Weights of a small masked spectrogram model: 10100 steps.
Rows from block 2 of a small masked spectrogram model, named by matrix and row number. Rows with one number belong to one neuron. Each number is 128 + 32 x the weight over its row's rms, rounded and kept within 0 to 255. All counts start at 0. Numbers have three digits each.
After each neuron's rows are labels from the 100 clips, of 14848, where the neuron reaches its highest value: "peak on" is the class under the peak; "responds to" is what is common among them. Only what is clearly more common there than usual is listed. The data: melodies that start on their tonic, played by one synthesised instrument.
# fc1: MLP up (model.blocks.2.mlp.fc1.weight, 768x256), inputs 0-255
# fc2: MLP down (model.blocks.2.mlp.fc2.weight, 256x768, transposed), outputs 0-255

fc1.707:161131165162131124089152146108112120173100107125201126128167141134091192105101144107136113129173155100111153118138132141123072153149122178064073107134114110177121113132163185115154093104117074177150115160127128096119122031092133124120144173117098077120114146127131041146130161147164136185123111207126080059159168120074117175146121106155050088110045135133197119091145072121151090129082112141128123169147170116135127092138146168203119111123113185083124096132108098087127135137121154090118117090100139142114129100077138146104168111110113109148131180119100132105138163110105136182120165139117175137075125136183067186134053161151108097054134144181131169064159150129110140142124155106117101122142151158155117063125162165107147156113142145112222151164111121110086104099119139
fc2.707:106144137118151127077107184135155108074124146131109174118232204053171131134136111133084156084107129116088142162100140133146073110219160170165098122107119110129178147120136139100167115171073066114120114102144143088169135081064136129101134086116123097110126168149124118147143124194142125103130157072104149147178152145109105099164080165134092067124074093090128160158155113113140113139159095115112114164108093049156129116161153137127121105138076145096095157122132123107152108150123155157167172187122114107137126102046113125066195086153097140129129128149087157182087158122142096174091162155062175122113114133151144171146110124180083163125132141077133159098210134137141105144097116150148084134199126106098138157113117169128148198099117181145167126151086111144099117084086089
peak on: E3
responds to: square lead

fc1.142:130155142129074157084140105090153137094124127095108100102163149104145098123123150112099113151123124069150144135086055196093136102114166194063147109109118126128047122077152079125122120089109137137170125085069140153057166201071148086125156126100142141100098120090082076132109123138145141157134161146137119144131136156127182113144158086056142156101094090152176105122178167119102115076130183180159132174167103141092109139188096099142138127113157107129156112156161124105181180153153130115079111132126073157110111104082126168134151147133108188168138176134133127134089097156129130168222118115088097128068119082126169107211168065175155111142153187109108129093185083139102108110096140161116116153096107112138090167130135202141170147131133069087126110126134158149106152129188093
fc2.142:156137082152159174141183088101139084097091163126072109139098124093168193141045148106097186141094132151112164168184161152118104126121143094112155100085109140117091102133114121091197133154213126124169116176103090074089129158102137114130176105100142105169140092087115189179125152107061117166098117077151171134120164082166170055112155171135165172114079112152143115135056143156214166116119155129176098161138147077096161165146147133087083132087145116099109139173135133193084144134120139127115134139182133137132096147137212126128105087138142115120074134101133189139096120101119136133144105105106125137082127105115111109184092126138164127087076125131133096122073113141114087196153130165129190149106108168198119131107101091125141065126099078138083126109133142109148169154111131
peak on: B5; B4
responds to: the note B; organ-like; tonic: B

fc1.555:090089114085123126121076072112178159143166070174120160087181130175114111134102054145199068155152132147127082092127139089158147098159148134065124163124133107128142075075130067171156170113095095084187116117079115147102132144133156109092129198138109128151155111139126153125141097198140192211166165099133109109119081095093087120121146136218092117127104137119080096139136164085152118130079153155122163177105138104127161144087119101121145156149111085112169098125133132154113179145100150118155111117138185103099121150095140172101112098130163128149068155122093158083141117139111182148208093107097141105104129171131149097117137146144078154104093223113143049175173139140077144100124095133148083147168134131131093125132170170137157106120089159181096089128148134152129120196135106
fc2.555:129137140100081157139133116156181130162102161145066112163167169151169137073140106149071073107085129076112085117191143110180122102139129087136166124158132144157160092163131147147120139124044006083096128082133127126173130097153188176146132138132109128180124131111132137194140160099085129170171129138129164096145175145130083113157125105170113093155104102173127137227165113078132201121107124137166107144088171124144140097177126079157143190148168151099121085153115124119155159158158104085127129101204156109076168100098130103110112147126135131146129117081133128105092078078169160156141123136149121125142161089166151127165121113081134095075072159141103071132184092144120169113136103117187076131148076092095073137102110171104137068127110118099149118179107146113108084121147125
peak on: F4
responds to: the note F; square lead

fc1.172:153140129136129152098117140109151095039124121123167153138094078088170097120123140131112148128099109167091132112115124129166146137199064193111120211167090119169130163112168088233135129130134130101133120155140105110163161157136102137085068138081160050156137107110140103124195145092210152111135176105124114099148127135142117110091112099152140190107152140168122156107086103093171190149121137109090123139106121144145199111117070103087107136109136106123169154113099146136119091164149097092133164154158090166083123142112136105121105122132142153157181154139161087075098156094094136110085077133178105182159162064102111103176073173104198099075158156134090120134124052126116143127179137117092092112121132165163080101160164138145171164030162151120124156101095140153138143167108127
fc2.172:103131138144147138147166141119129110127159156116164022184158197111106102110094086162096139153105159158139112197137120147166139169141138133159073127099149157126154117157046179111134083167099118149153159115142178104134104113100112142101170135148152182118124117096121131151109099145043100153150097115111168165097103159103136121141102145135138130168130129106098147136112167097185146139111135112119182108106172177121081145088140116157122146125123137187072127136095107110151128169118164145141153100108098117137132012054121206151176132131116119095104079128141108167151082078155114153126123134162049119129137067141163103075126109120070194135121161156182134131171128157096138089111078149145223133160159195100098106064090115167126105129087116108061152157113122158085144142139084
peak on: D#4
responds to: the note F; tonic: D#; tonic: F

fc1.434:077127166079163110132152150131078118150177128095149110179135053155138105097127142078088128117099153097125081086135153109129113179156087048171151166150099101088191129062179124145135139137159131162142133139074157130157120107110121141116067090083125069151100177144125094133127142091148190114152144115109159129126158151126096070114124074160165129144156104161131138172088172112128115135112191160112098166082136083115193163177106119122148109174134104060207112151105167171104113122098171070139093127117144103086114152063138168115114089133212098140142134162152128109135116173161146139192017123152071147185119159174088097113107133111184162128117134064152144155166141129160120141124133103096138134147112105123060169133111155132118179113067112129152127127135100112143159165142168
fc2.434:130141148094131153205109126113125117091097129095113141146120075089135104131180148127142131163151128092073114151151192166068108131134110118117097170151081111094173187114141187148112056172165165153119145130112145139116155097052098145061106075094164069122110176109081131175120171156176123160156123100132100185137145191142162102129165078186132188132175132164067137147123105133115143131176117176119046164139115073136171163193132079081099074123113095158158116137101128200116127154111183111153139157138134139109135139137158138078127049170184132123112128100128128118133131156080119110167109126145123104161125103168145085165059130110135135104058171083113095121097174105109103152120127173094087135137105114153153104102107122113123147108130064126098166170112130176132132116076203
peak on: D#4
responds to: the note D#; square lead

fc1.531:163198134110088176095124118155090107127185191127110137159084124120069132132130175132141095129124106130107184191133074129175080164108092142131122201113101151106146060068136099049122148068081109192157152222078085205103137097090121127113156103154101129147102088083124109167170133116183094130148155121072140064141113158135120139146091054173114086108113131176113169144109124132078162114094033153156106128167172167101126149154130121139123145184108103117131153128095126126139126125155118161144153173137172152134166143118159086148089135115195100104155111133150122108134122140094082117121204150099173127136127172098106118121171056105140134085146107141135184133113165115115120129089152171126187099092145129114126156132071126157123114109100131111070140145106116147109165195117114
fc2.531:124123169157191105187146121129067145136138122190171107182163119206073160131067144115107112131120089133104165137104077139125093163137114073104179076125082150091159198114140107076117110138145134153183098140068102088148127127156121111149136150133120131178150094087134126106132134150149069127150186128152102167081061065109176103097112095144134080151120101138182095140120147089093112087181102131179108185127139083180132139070118165083141095135098121150182096145101148140158028117138132137173105158173109085071139125145082127123115113129158162130086133080151143134161089119179102135117187113103165105139077133101098121083171129146120152147132149163163113132128120164093170156152119156097156176131130167138074143115096110102144063156183102118106168152150192075070150118143163
peak on: G4
responds to: the note G; organ-like; tonic: G; square lead

fc1.29:118087111069137131169154138144160109096156166139084155128101098116131158113092108063195129134124144129168122140162065102111099061214135165123128140082172124166137141178131076143150138122160150086117209103153180154104174104147131123070145122103176124130143119141120122148152085124150102069136186115128174111146136073203118138093169134111107143140118161158111141118105139081203102093135129150113184093173089149055158134120117116134135190072102208110108123158152094124128177104157175086161172153104137114129124146119113097147123117149140074113113090099097033133105171092102126092094139089147129139133117130112149194149095147153135110032163140139111132152062078152097106145187101095148135154148110107192119115119128153123127121110139130171161115202129157126081173099144072
fc2.29:095100119182146100130130140132154175061111097139163065145139124117070118160090087137166158190071071206103121106093064165130134128136069149140149121174111123131131109138113115092114119147139147105163163091132147112128134155137097159112156110133203098188091102091081173134142127071132088177130135091142140204070071117115178158093090175115120138169128128135130140112106082131080089131127128117140092101171141115137148070123104146108206068145123086136151192113050092137125109159117091143081094191114186110200115169144134145133114145135209161105142136182117099159085124127123122098106149060118175176091128097130141135115111173122140133145098105133140168169176161121146073102090114149096133111180192130148073140152116096170107165154157107170098127113088156168117161162119128
peak on: F4
responds to: the note F; organ-like; tonic: F

fc1.622:166083116137122137080143125127144151073085176168088154098122091090132168124151103092142157141128178157176103097118111101154146128124153104089107100157086168156152126126099155167181173061122175153155152107089142114134154166124132077137146166110076132118201128106139089160185058082153174134136132140152153174190155121141122111123097150078169152118118128129115122121050138120099054154151123113139184137100059147053164183138155165154111110132101124097148119138183132097147117107108134105145120162122122155084097155107095137134127163111070105129060080185130092148109171160190175149108167144045098147107139133168108169128138117118125152124135138137090118136107139097090141149148089137082151109156121117153098168096141149100181174116043100110106060097141076058200151201126116
fc2.622:139173117118179168111115075095147123172141096077119107140134146109108070137103094095078129111120099160079101128200145170105122120107103151180147147147148144081160149117117112090109097097140100081122135172101124161164060078072166149138159123161139098115120132129154151115132169186084097122126173163110088091057099122159136145125122136163055118142168130115122102137174125101154116158108103154114150148164205127143166075162112122113133152143174092106174103141110134117124156195162152135114149104150125080139154051118153163106162094105172103196140173145116136118071137053085100157111143121165116137144102077109133101159177145113116167087109191105132112198152156176179042103120127120154112142142096142090126134160122169201109087084148159122059171168055164140124080127075106
peak on: B5
responds to: the note B; flute-like; marimba-like

fc1.595:175130062176150179093178117102132088200136108140101097206081113123112113093098100161116117117139119127172111126148137164149191119201128132137127147130112141136119165106124088148150161113067112134120101191080135127111160093147089143158107134129124206100094095127118159087148149144102149094153141073104156132105110148174102154132148088097101086128123120090106114091172159132100110143137159143135124063129091175196079142136118157169118096144163194046134121161137059123147169085081170084119145124081097073143171140130136128124141108154080141066116131155145156148107131150164104093116113100049107184137154135086119120145153112107123220150136131149169147186080162145188116104112079043143185133080140090141106115197098141123136117125136143103167165167109155139164085170128090
fc2.595:125124146080108141103151114135118126142163162102041112148130188153104108211087086121128132112071093128173090115165136110206133118158121129093147085124112141095117140156174043084101127117165109105158103169111104148115148127204112121125152132148130171110199134120090203118106126117101114109130129129150153177146092088149103091113112084091119129151163074116091088129103134175112134176088156096118150146124108125103155144101112186094135120166122204090165099145109094127118182153093104098124183114133104074137171129135155141089154171145180134078095166148135128147071165125159067087128103114086095161070131149127132110195198113128095173148134154090146117164057148138161108154070151053134146187153107144135184139090124139151110089181120127159109080164118151125123095178189089
peak on: E3
responds to: the note E; reverberation; the note B; tonic: E

fc1.708:118145057169141144110138086124153149142146104120160094113132174141136149174084149155080105141115124148087143096110117111174144101086137159161170124105139144145106134148082138183132119118061178177136128145154100048086125146167138117085150185159093177152107094170108169080109076113087107164094103167136126131111111086074148157148138156057094181153103077074123160128185128117141078082154141133105144177117131188119083131098100162131086139102139133158065103115176131078173132155159055192102158108173116122106083113127076141160150173093113196121127072132143118085128096188171176100163093128134131117104069114113128187113140106142134106140147064132086139110168118169115135118166136088152133128068120116104196136173086139141108193110162193171175143121122103118095125067130150
fc2.708:161124173098106115171142172115140121107095168121082164137143073100118124064166091107177165114149113128131117128131163160068068152167106132145129146182129114108155141053147107098137129118186102122155127075079143197149128111096132125160121094066175098108167172096131090145160176133160146087174129075153133125109145156163103070074098079181112106100171184166126107105071106131120181115134104166114145107123117072146143122182128090159168098133153131072196122140103118156076082122096179087139089099120118117138165133125173085096102074181139090119132208113138160149113199092070084150112154106145105132153164142117134070153113158136134128130115164131218125135076140106154122162080127158106108130178099120168079102086123131135109108152115073091103126162115169199148149168161131
peak on: A5
responds to: the note F#; pace: fast; bell-like

fc1.264:226070099106199174130101134139125106130137107086106135096126082126145119146140157113143097144118180114158153195119114110181204125145123098102136106119134165111101123141087094085084129101106178178119092145083157112149109101098112111153124116122096163102144203135066086078149137098142165103072094135039158133133122144136092110143089107175201121117091123109099076118081199129120178157130143117116127149115151145095101168132174133106083090126131155087147145145178108152181153117095128163120129099142109101085104126172122112123146180120148118099195140110111156102169196165112128115164091226089139126132129086190078187201113129095085104175162080140167183113138072121117187134123135119121090163123153152123110127105143168081141135122140127095109093159160075114162147086142153
fc2.264:163118144099179206118146180136143057097143103110122079112143129146137175101104120118109121080178139117206074139142075130112183118127116055139117119127109103133125128098168149154137174129128171099182099136128131059107084152067181150151135079118110151144157135106190060098176134092092096141109127129111129171097121104136079137128113132160128114223080136142144089097072151123133147129096120116123118099081203171128139121068141158106140144133132154148118137176154130094166127101139139135063138122102130070105166119146082106058120091077112180166172151135141139155149154132141123132114124170109155187136157086137080093135182167155166088203171111110144113155121031133095150130113122144119145129108155140153139124097208082125151090152123145128131145117091079081221084108146123
peak on: F4; A#3
responds to: vibraphone-like; marimba-like

fc1.450:137161069119167174155148078094133097103153155079112162099133150143157145123092145136161044171178125141153167088154133109147113109148136135115128119084107179146130145130172117115167155134051116175136101151126132150090151082099134157158178135183174117143085070140172163149039141082120118127143155109070163090084178094104100116143198124130161098130145084148103156158087163130135093089165111136077161117186112214134159120062143087143070192175111145154085144087162083148159163150169160079137149118092149102091113134060132115143030134129121134096122082124125136151100149109128154072147094131162118138141105138088156143105181058128113102123147139158137183156114101114094093123086090216137169103148119104111096119077152101127128145143146129131143193130120144124074161131141140
fc2.450:142109133165143129076144126114138171145137154129046098109194113101165126133135186134110069114059123179133114089120098114122091178128137150141167162112077208140132100207150122086134106148114128140110070117144119113119124157112130102136165114141079091146078103192129130103089140067132168177116116187146133136063128182105172144073110152182146133143113096149213137121126125089149098115162066127086110110177182112105150111152137162169105104159105093125133181068130113111094162194167131083120115163119156125157105146143120139147103143108147124161119095164150078114067051074146093117114148157181149141102146168203166140110088111085134067063086150134203105102157117128141121153109167127154151171150140094099156110129122141092116120141175128147116150103118174112099136031139136
peak on: A5
responds to: reverberation; bell-like

fc1.765:144170079082088136133135091112135166078128149109090166107115138137145123195102049094122131177165100096110156122107118107192137109078101139135071152161123161145125105115132144155165112171068135107046092134180137176089173159138158142175159167104055177111129118086119115092112168214120155155090118122158134144156101159096138077099097181181131129048139168142088147112203098165096101113143085169199106125119155146095139104169168096170098175131110111072083096129150121131083117085154153138154122118162123182122135123138183120162144137135122161113142147123110145098144094131075090116150170150101136181042169166103100113108188151108135079098118099161159120179104120123129120148098129198161144146094127133165101135151131171145061114086098161114124136163100082141135096168117130
fc2.765:124118081126118144110112142126075178150063136082042145139135154093169131131121152167095118208121176102120132146158127125181140149065115117110151081124090089116121170153118118117156078146159102091129105172169097083061143141126118148146140153141033114175130084121118156145161152114184128150164130112135153185176116168186143098049057087175090123159090070145113111120130167137126151130152119116166132152117115083136083129154087128153148128149105134104143131124118145160123184093120120080157135191121147032136140121176139126109139135185135179107126123043214178134143062052080073161139147165118119126115151105172120160132164100136107121115127191140096068142114124130138177129134146157112134195124179158116158132077151139132094071111135129108101111141106138107125132091098087
peak on: F4
responds to: the note F; the note C; tonic: F

fc1.38:086081114146200103085111131127176092075124157104116142092097148163179134124139153117138127143141144107141082152126183160166149170112144052087157136098131171157112090193153111147166157215102133164140079094197151078000088088145143117161112161099117104180105135145159077122131122106101145107080129180152184110085138156115095132103115086112158133143060120143139093136097109145164193113109113172125097158083145154104072110136117113123080146099099120093141118130158123108154113098130069103134152106140193115191088120100112155155149114138064163107200098150127168074147126137072152128152127135175116159176103130131136160112107144158134090147158091150107144109144108101133116130110161130144096114065115125115113177089185157094128148136175139117136089144102087120185199123168177
fc2.38:090143139137185099179162106142141145131133114156066107127160171092101096127179109099068124081132077113115150142067165135128135110056168120164151128156089093106123198105165156141070105121121111191141145138070193137080123091162090133162163083143106142105089146141116130094075100081114113179054076162089135198137099100134121088191155125115090099123154101143102104120168116104187086080141112172127122143131118154164119196170155122055104072141094116142175101136164135195176155139141098133127136114156085151152179091128093134080156112056099148155206072153105105154197148101108122116163148176101130110146145153077159104099121089098119170137124116079136133074115135118130164171134142111126140134108121117103125166113118103135151143159144143070161147157135167165108115077141194
peak on: F4
responds to: the note F; vibraphone-like; marimba-like; tonic: F

fc1.631:135141152173096175114124107116115121170134061159155123087129085177098114104144123091122094168174104108124154086146175132117097140153087039098132160112158131074138171144131110163157152104118154099187167099092165136107136062057084121143083127162159107137180091134125084186129144137127162163172152107084108145115151179117081167165162155178151156109137047137133144129125161128080091088130141131062151113149148123141155158117136113131114140163143157116146135184094107119129110109121131080128120106144116167113130112110150147129098113162158126075152136176116091131140158134149163160133094090171141173117114169188157058111164074160073158165151136115170137113124110136137153130154125121052118116144065126111127085082014117176110157161095143111180137040131100093217157156151189
fc2.631:150141112173083117164121073101108107172136096188125140124162123146094042090182138111144111164137099170100146129125185109115139140105095074147165122132134118081145144093125152166087116165162130149101157153086130063112138105126103171168075140127156128184132072149067163128104114098128129164138174103124113158129104154148106128109179146152105156162157092145159164107165134105105156134145126121121100152143101101195176131164174176093094118160119136123168168121147076114148099149174099076100142135127088111112155120122111146134128059160149108127113074168079171184117170081095120175118149066133158132126161098184080118141157112113081168121077140085136126108039115153122172151155142148099113122133083181120179059110053108097103158135128135109188130031109147145175098198111201
peak on: D#4
responds to: the note D#; reverberation; saxophone-like

fc1.45:133130093087119125113132128102183113097143142081097116168164126075081151135148074097135174110149153107158093172136095149124119191120101111140143149150124191205088126103125198155161093140135140171128104117034123102139150107121181183132132144076092146112170190125126044120142121194126131160131144161131134138147164167134097133129119199115103150163067119136107130164154127141117081166110159138109118163119150084090140073128125216132118140082123114082084105154194127073086116119059120110141176095134105083081146147138123169121184134079097131106106126162175106152197138129075167067173068177128137106134130096137141146120109181119147089140157130141104114163141079142087142116095135115115130082128106143126075099160131173135079189134084125160129088220067115127118094111142143
fc2.45:138116080080119103166086103165168062124160123138149098088087168173133174143154123127182133120117159149170176139124107164119186141201122134121132107116182163089084107087067115150178109128130060132118072113144131146085134181103116159127062104156138130182131050081109155136092142159176140047107147107122168115106126128140157125135221162100183107088136118156126111130090118098174125137213112154107134116128115142124135163084165109152171121157124121164132156083113116163126170095130174070081152091047102131163149113165149084075124119168163125125128113100053158176128123093109117113129155125130134175112104144137128127147157108084111145145147081061148158102097171108091116186117108174172122140140073109121120158070081104119108117182158135172146081106179088162149131105124165
peak on: D#4
responds to: the note D#; vibraphone-like; marimba-like

fc1.209:172107143137113168129125154082154093159152129129102131075135093114136085148115140159147112221107162143102108091068151155089096086121142143110143183113124148159114152178097109095167130101135108168070122142100146178099152102110124148124117190086119149159118116121170072113187153129142135110151151161158176069119136159066142094111151133174110112156043130163134112127135115110161096083161126156158135116163156081124216139101111134116128133167158152141112114203178104062173130071073169107149112174124146122091133141115145128135161102143100089147070124132100143069092097109114124066166127096131150126137169164079122159058183140123092075044163154119202108151147118154071146146142150106150129119138133112215086096162166081096103087103106107129125141136156127107128207114096183
fc2.209:168112081108153172114171125080148143174131132138123083093149213073183075142123163157141123170172114168137059139077118162107142083128102152128148142148129147159142121157157150137194134134140163128094087169109140140139152157100106106081099182112117092175106132149130149087059132109092168125184091067143126144124130132153178101042143167144102146159168123102181102096136087131115159107174130134123113086182109153182132092170133144170115138098164135126079115134151068082147156086143151170100104181110083079102118152145118115093156125135100129162107115158068158055110084099109118122112107134103108184104192093112158150113124106116129132114088152183182131150087109112139022106139131145147135160164121203185164075104188130099112059160132076155116124109125096134154122095128114
peak on: F4
responds to: the note F; reverberation; the note C; tonic: F

fc1.423:132080147095096137094070168117135173156128094140121150125167153085086093136130151163117118126097161107164083127154137049068155066115103178212095110181104072215145120130116120165114077104177031155093160108147170125110120159112153128151118137108089132183118199105110171151133164100148186107143128096117161105147089094109142134118107103176065113106132118100120121106147122189114181123139065135041173084135090196096133177143161113163139183167176120098116126138134151131095145106161112117140090118103161109145113100157112117149105192148134073097097134092100059101135088126137104179094152170167130112180181178186113107128173156076117074134118108164172143106135131063184142123109137159159154129153136106117152126094140128166088140126140138173133135140098112104125123105123113
fc2.423:126161098157172096142184102125136068120110113138124112145105142158153173103134119093121100146143124157107189194118121210140127153135147103063166174081133185056096140122135136102126166113110220111145099182139105084124143107143143135128151110174131141125139056169150086114108090130132097165108115180110076163096144126148101148136157161120162132162082118164138124150078141049126101098111158136199101163139174101126126111118125135095122066084089123154150140089139104130151129168121103173123176142137055159140143144082139136088139067135170169168149149179161203177153173149104135085149124086092125117083089076069119117154055130166122187160154135069059118152122121198057130101141126113069106127092143162141115148176119134112157111134113124054112108088159134156111140139130127
peak on: F4
responds to: the note F; the note C; tonic: F

fc1.543:181069142140138155143153140079117112176066115158115124153094122140084139154111164176134176126087116104072114141114157102085132090122098089086103121184154140196192121081132096166039099090162170100112169115143094169134158119083128106150113201156139121116111137117119107175094129130112111093122141142133127092114147118087101078109105148137170108102122085103133177144155123126102128146124147120181128113127151064138138090096167134171220131102078122088132109120135121187148145114144174130180097122105076068188054087105122119145154123084074116133156200121190146117136174156128105130129135153129023162082175125116094125146121228105150142120185132097128114103176073144149098114141123194137132082127143121141132209117142162135102163120137158095163145155083111149104103136120132
fc2.543:094202124117131117099113098176150168062136126094135120113197131123143107148138098115097099111165137157199128118110154152167124170123151131122146175110127117049082132155129142062190187176087085188107108150113207110096143134170131123090196060077098126120143105130154177094141111147145144156184109091114094187130106145162111167135121091116115158121104151146129123082087110104175121117161121123060150152139082182134114145152087094113086146127169144147133153155134127116091108131112096112110146127159153182073219149135130147123108153185148117113088096114087093157135067089111162126114118139133177114128100121176153135152120070162112116091113145177104152143121160107127138122099126026106115164108123151106158026142134120149152087162174112136063100101173178066168154125117110
peak on: no note
responds to: white noise; thin (high-pass); pink noise

fc1.107:051162108148127189088130129091090099155128118154125153152131114154068160129112103114100163119148111126159089150148157150112133166138090111154184164135121109126124111123145114159133146098093106142107098126066167134161108143111111105111055082080120081099105110094098118120139144104165140156104144181102132120178103163150117110168117147139124160098158154108126183134209145107061183104106109126111140166158154057158120136193095164106088102110209052120135166118137120094148169065156093135125161115135127112073164104109063219127117117166122090145180139149169169101155207129155174120094182129138150113121121124005119113235153128116114142160156145108139162127145153174155084124154096138135113115117099104098068106123137132141164153143107157129110153152102135185124055144164103
fc2.107:071151104150160094130123157120099170093122096153147114118156158121101163134108120081073150152136138161103088141114185176082125096072125089175156126134102107138101128073127144104075092097197214143172153116121133082175074132178104120100156165128191107142182116123133168176158064103141141175153164162179099197117050147109148159087123141138107101186131152110107139109117101113098097138147126139137081153139178106152099145107088194089154089109108120157127124078093118077102117144178024165104135174158110111132155135150165209119146088114093174067128097158130103170116148119138153094164108114128130144067135106149088123105077148138134094096116143118176129106101132178151141089111157104091095091159147179152172112133197099154116112085119164139138074090117133098149124160101179
peak on: A5
responds to: pace: fast; organ-like; bell-like

fc1.388:116133213096142136113124106079148142198105081147139112081130089141137156117166068137128100105124130065161121187087158179133080136188158111142115106147126109172124154121111134205161163106119096099135090105147148118081142133113103175081134108081141143105127094131152119153144125182160107171133124083166073067154162139127144135161111169115091114123159133099147120151115159115151025117133193161141097110127130109101120134091091119163183158186086098108134113098154115094069129051147108102151126174093148141165112130124081182167129092120100129139050094126168150071106095133150157158175072114144075136123130111127176095123062139194135179158147094160095116164108164149174120173142101148109080090137104167146170123155080107199144157134147172191136105156120139143125108141062085
fc2.388:152124170087113154110104102115129115144176140155129072121102095149173113116120087092101137160198133141138154130122128163126099105177108111129146082149123120187111096108149186138095103089102112122156097115144101113046118084165189174139127170130103160109131167074137109076127103127085132152158107105175091111108161124131154161139091101165098090158130153162104107151140144115121112156136083194147107147093052141192159107140082147208119125133131137148137055047142132136185085142166181161108132116165167138059076077126095111059174149136125120148098088086135093155093050160132106211123171106147145090135147147191100144140114087118123120118111161162125094160096101173112147136136177108131099123085145119125183134091163092114186115111082141095231163135152145153154118176136117
peak on: A5
responds to: square lead

fc1.720:121143074151116139118068127132110122120080133133167106182120175117152093137212139150100114158119094158113082157149147153102137121176072123121095142116147095108159065131145153117096151120120193071147119124242128114138063107131128167151102112105049167108140196120108165134162107130123095176101170192143140105113076092155134131148122129117128154154142083157065144133164119114151108100087096124153164148109140144147142177134127128113160109161151093166114142159136132165119077091166186122114109130090068104171091140160101084110154165064120134129100128196119142086092070136101158164121133170129095079170167163132068096125105068186104107103132189150156147155060082159097116101076096136195178084113101152108079128155137143155144169124151089114139092184143126112124161092075162
fc2.720:096147168097122127146117164093162117084123138141069136166084168123102152138116156074093090180155139168091135128119117119149098154029081141182061137174169105176115127131102073118138173093054130170099168141115139137122143167132074118176086168155194083059142077127144151129096117116118127136156102078103086168189139185127196173092109155120179078078097128099168098127141084130169138156171164094073137169095171158097156098217105149088119126165133145142127103109168135108126144190092144103080198111157147162116148133104119110107112062163178201100089167117150142136152109135183104139106116116158138086134130092147108121101146116110137106147142078110155136138104099132112207126059168145124124118155092096101125116104127119140152097181116129112123165125082137147128158126104110
peak on: no note
responds to: staccato; vibraphone-like

fc1.364:126083099152146112100209122150123157079150112089097048142178128093134094125128161172146095152136100128159113133116119124153191139148099118119154179124139065125163166104160082044122085139107112102141133152077140146138136125115128121112163088122163134117142168144096081113133107157145155106127162126119135095142163086106115100158112111133140147075182147144110205079093166141129099092102098149073116142158103136131137151114122159196127166163091141112098120176177090178122132203120125062145119116133115142117138138098136101193116134074164079163161136115148155113102158130093128099130100188121173147151124126134182209083102066151110118189170111147168173128144085088105215168084114134106111120161115124106152094126184122080169172059128087155061133144098141067063160070140159
fc2.364:147131145094127126144123131157095144089129134107127126138163112093165062110137164147167101130074170142121117079151144110105138119184132097148135106123164074098116140196145144066110121133103111119114138148076138155174198087087129159102085122185148097119121142229088121153114161089121134116088125125147132146142178105110108181124131138124107148052147100120094195119064154100166096133152140082120114111150140128111188140149118168100094133162099196103160153114155166209088169152107133102165098093121057134095183195038169101101149126134081093174177171062172088076123097139065071139094142114172138157182092116146159113136112117111102129162084131107169175161113120136185122159084155131126156127122145103101129164157150128119109123131107083115158124115155209133065119108084112
peak on: B5
responds to: the note B; flute-like

fc1.177:154146151119166161103096162143111180091206150116114112153098118100158143113130147167177128126104188152156125116106123157072186116129063112160133160153109119109110099167109111103155101141128092132118185184087193189129148110111129114094161168131153124177123125107177108100119166135115156102090106113159156124088177121166097174113151130172110129090157141121108203088150135131104115143111085124134141090139109114063162208139096090148157089163124122085131189137117133113126153139184145153149130064052148097148114153089141097136177133109123138115136081084083063107148176145107109106033186119100109168150079137167170118110116109085095157165177077134194099184105143149112136114146136111180105051171124055086113156119135136166083104136125091144111095151159143092106155078146187
fc2.177:116115144116095155211117090085144127097179123109108159149113105065144106122151160121161174124068180147085154127149156158116155132111141071105196133134182046145075026157151104094138180089114148112132167161101134095096182113140127183082114121223146089110155166174060114164104149069100133077150122139121161159155133127100114155068091148125142109097120088083082159097081089135190145159155112112129137133154137111160135150141128176134108078142111116116117177093110129154134162127147141160132132134115080141130164195107167117095166138139098178112161140091122181121082152146094096075107177143102187125130070118166149118103086094128100096144092120134174183087114142120156129111119178188112145073134158150123134149102189116143150105162127076139172133123138145099122112113069073
peak on: G4
responds to: the note G; pace: fast; tonic: G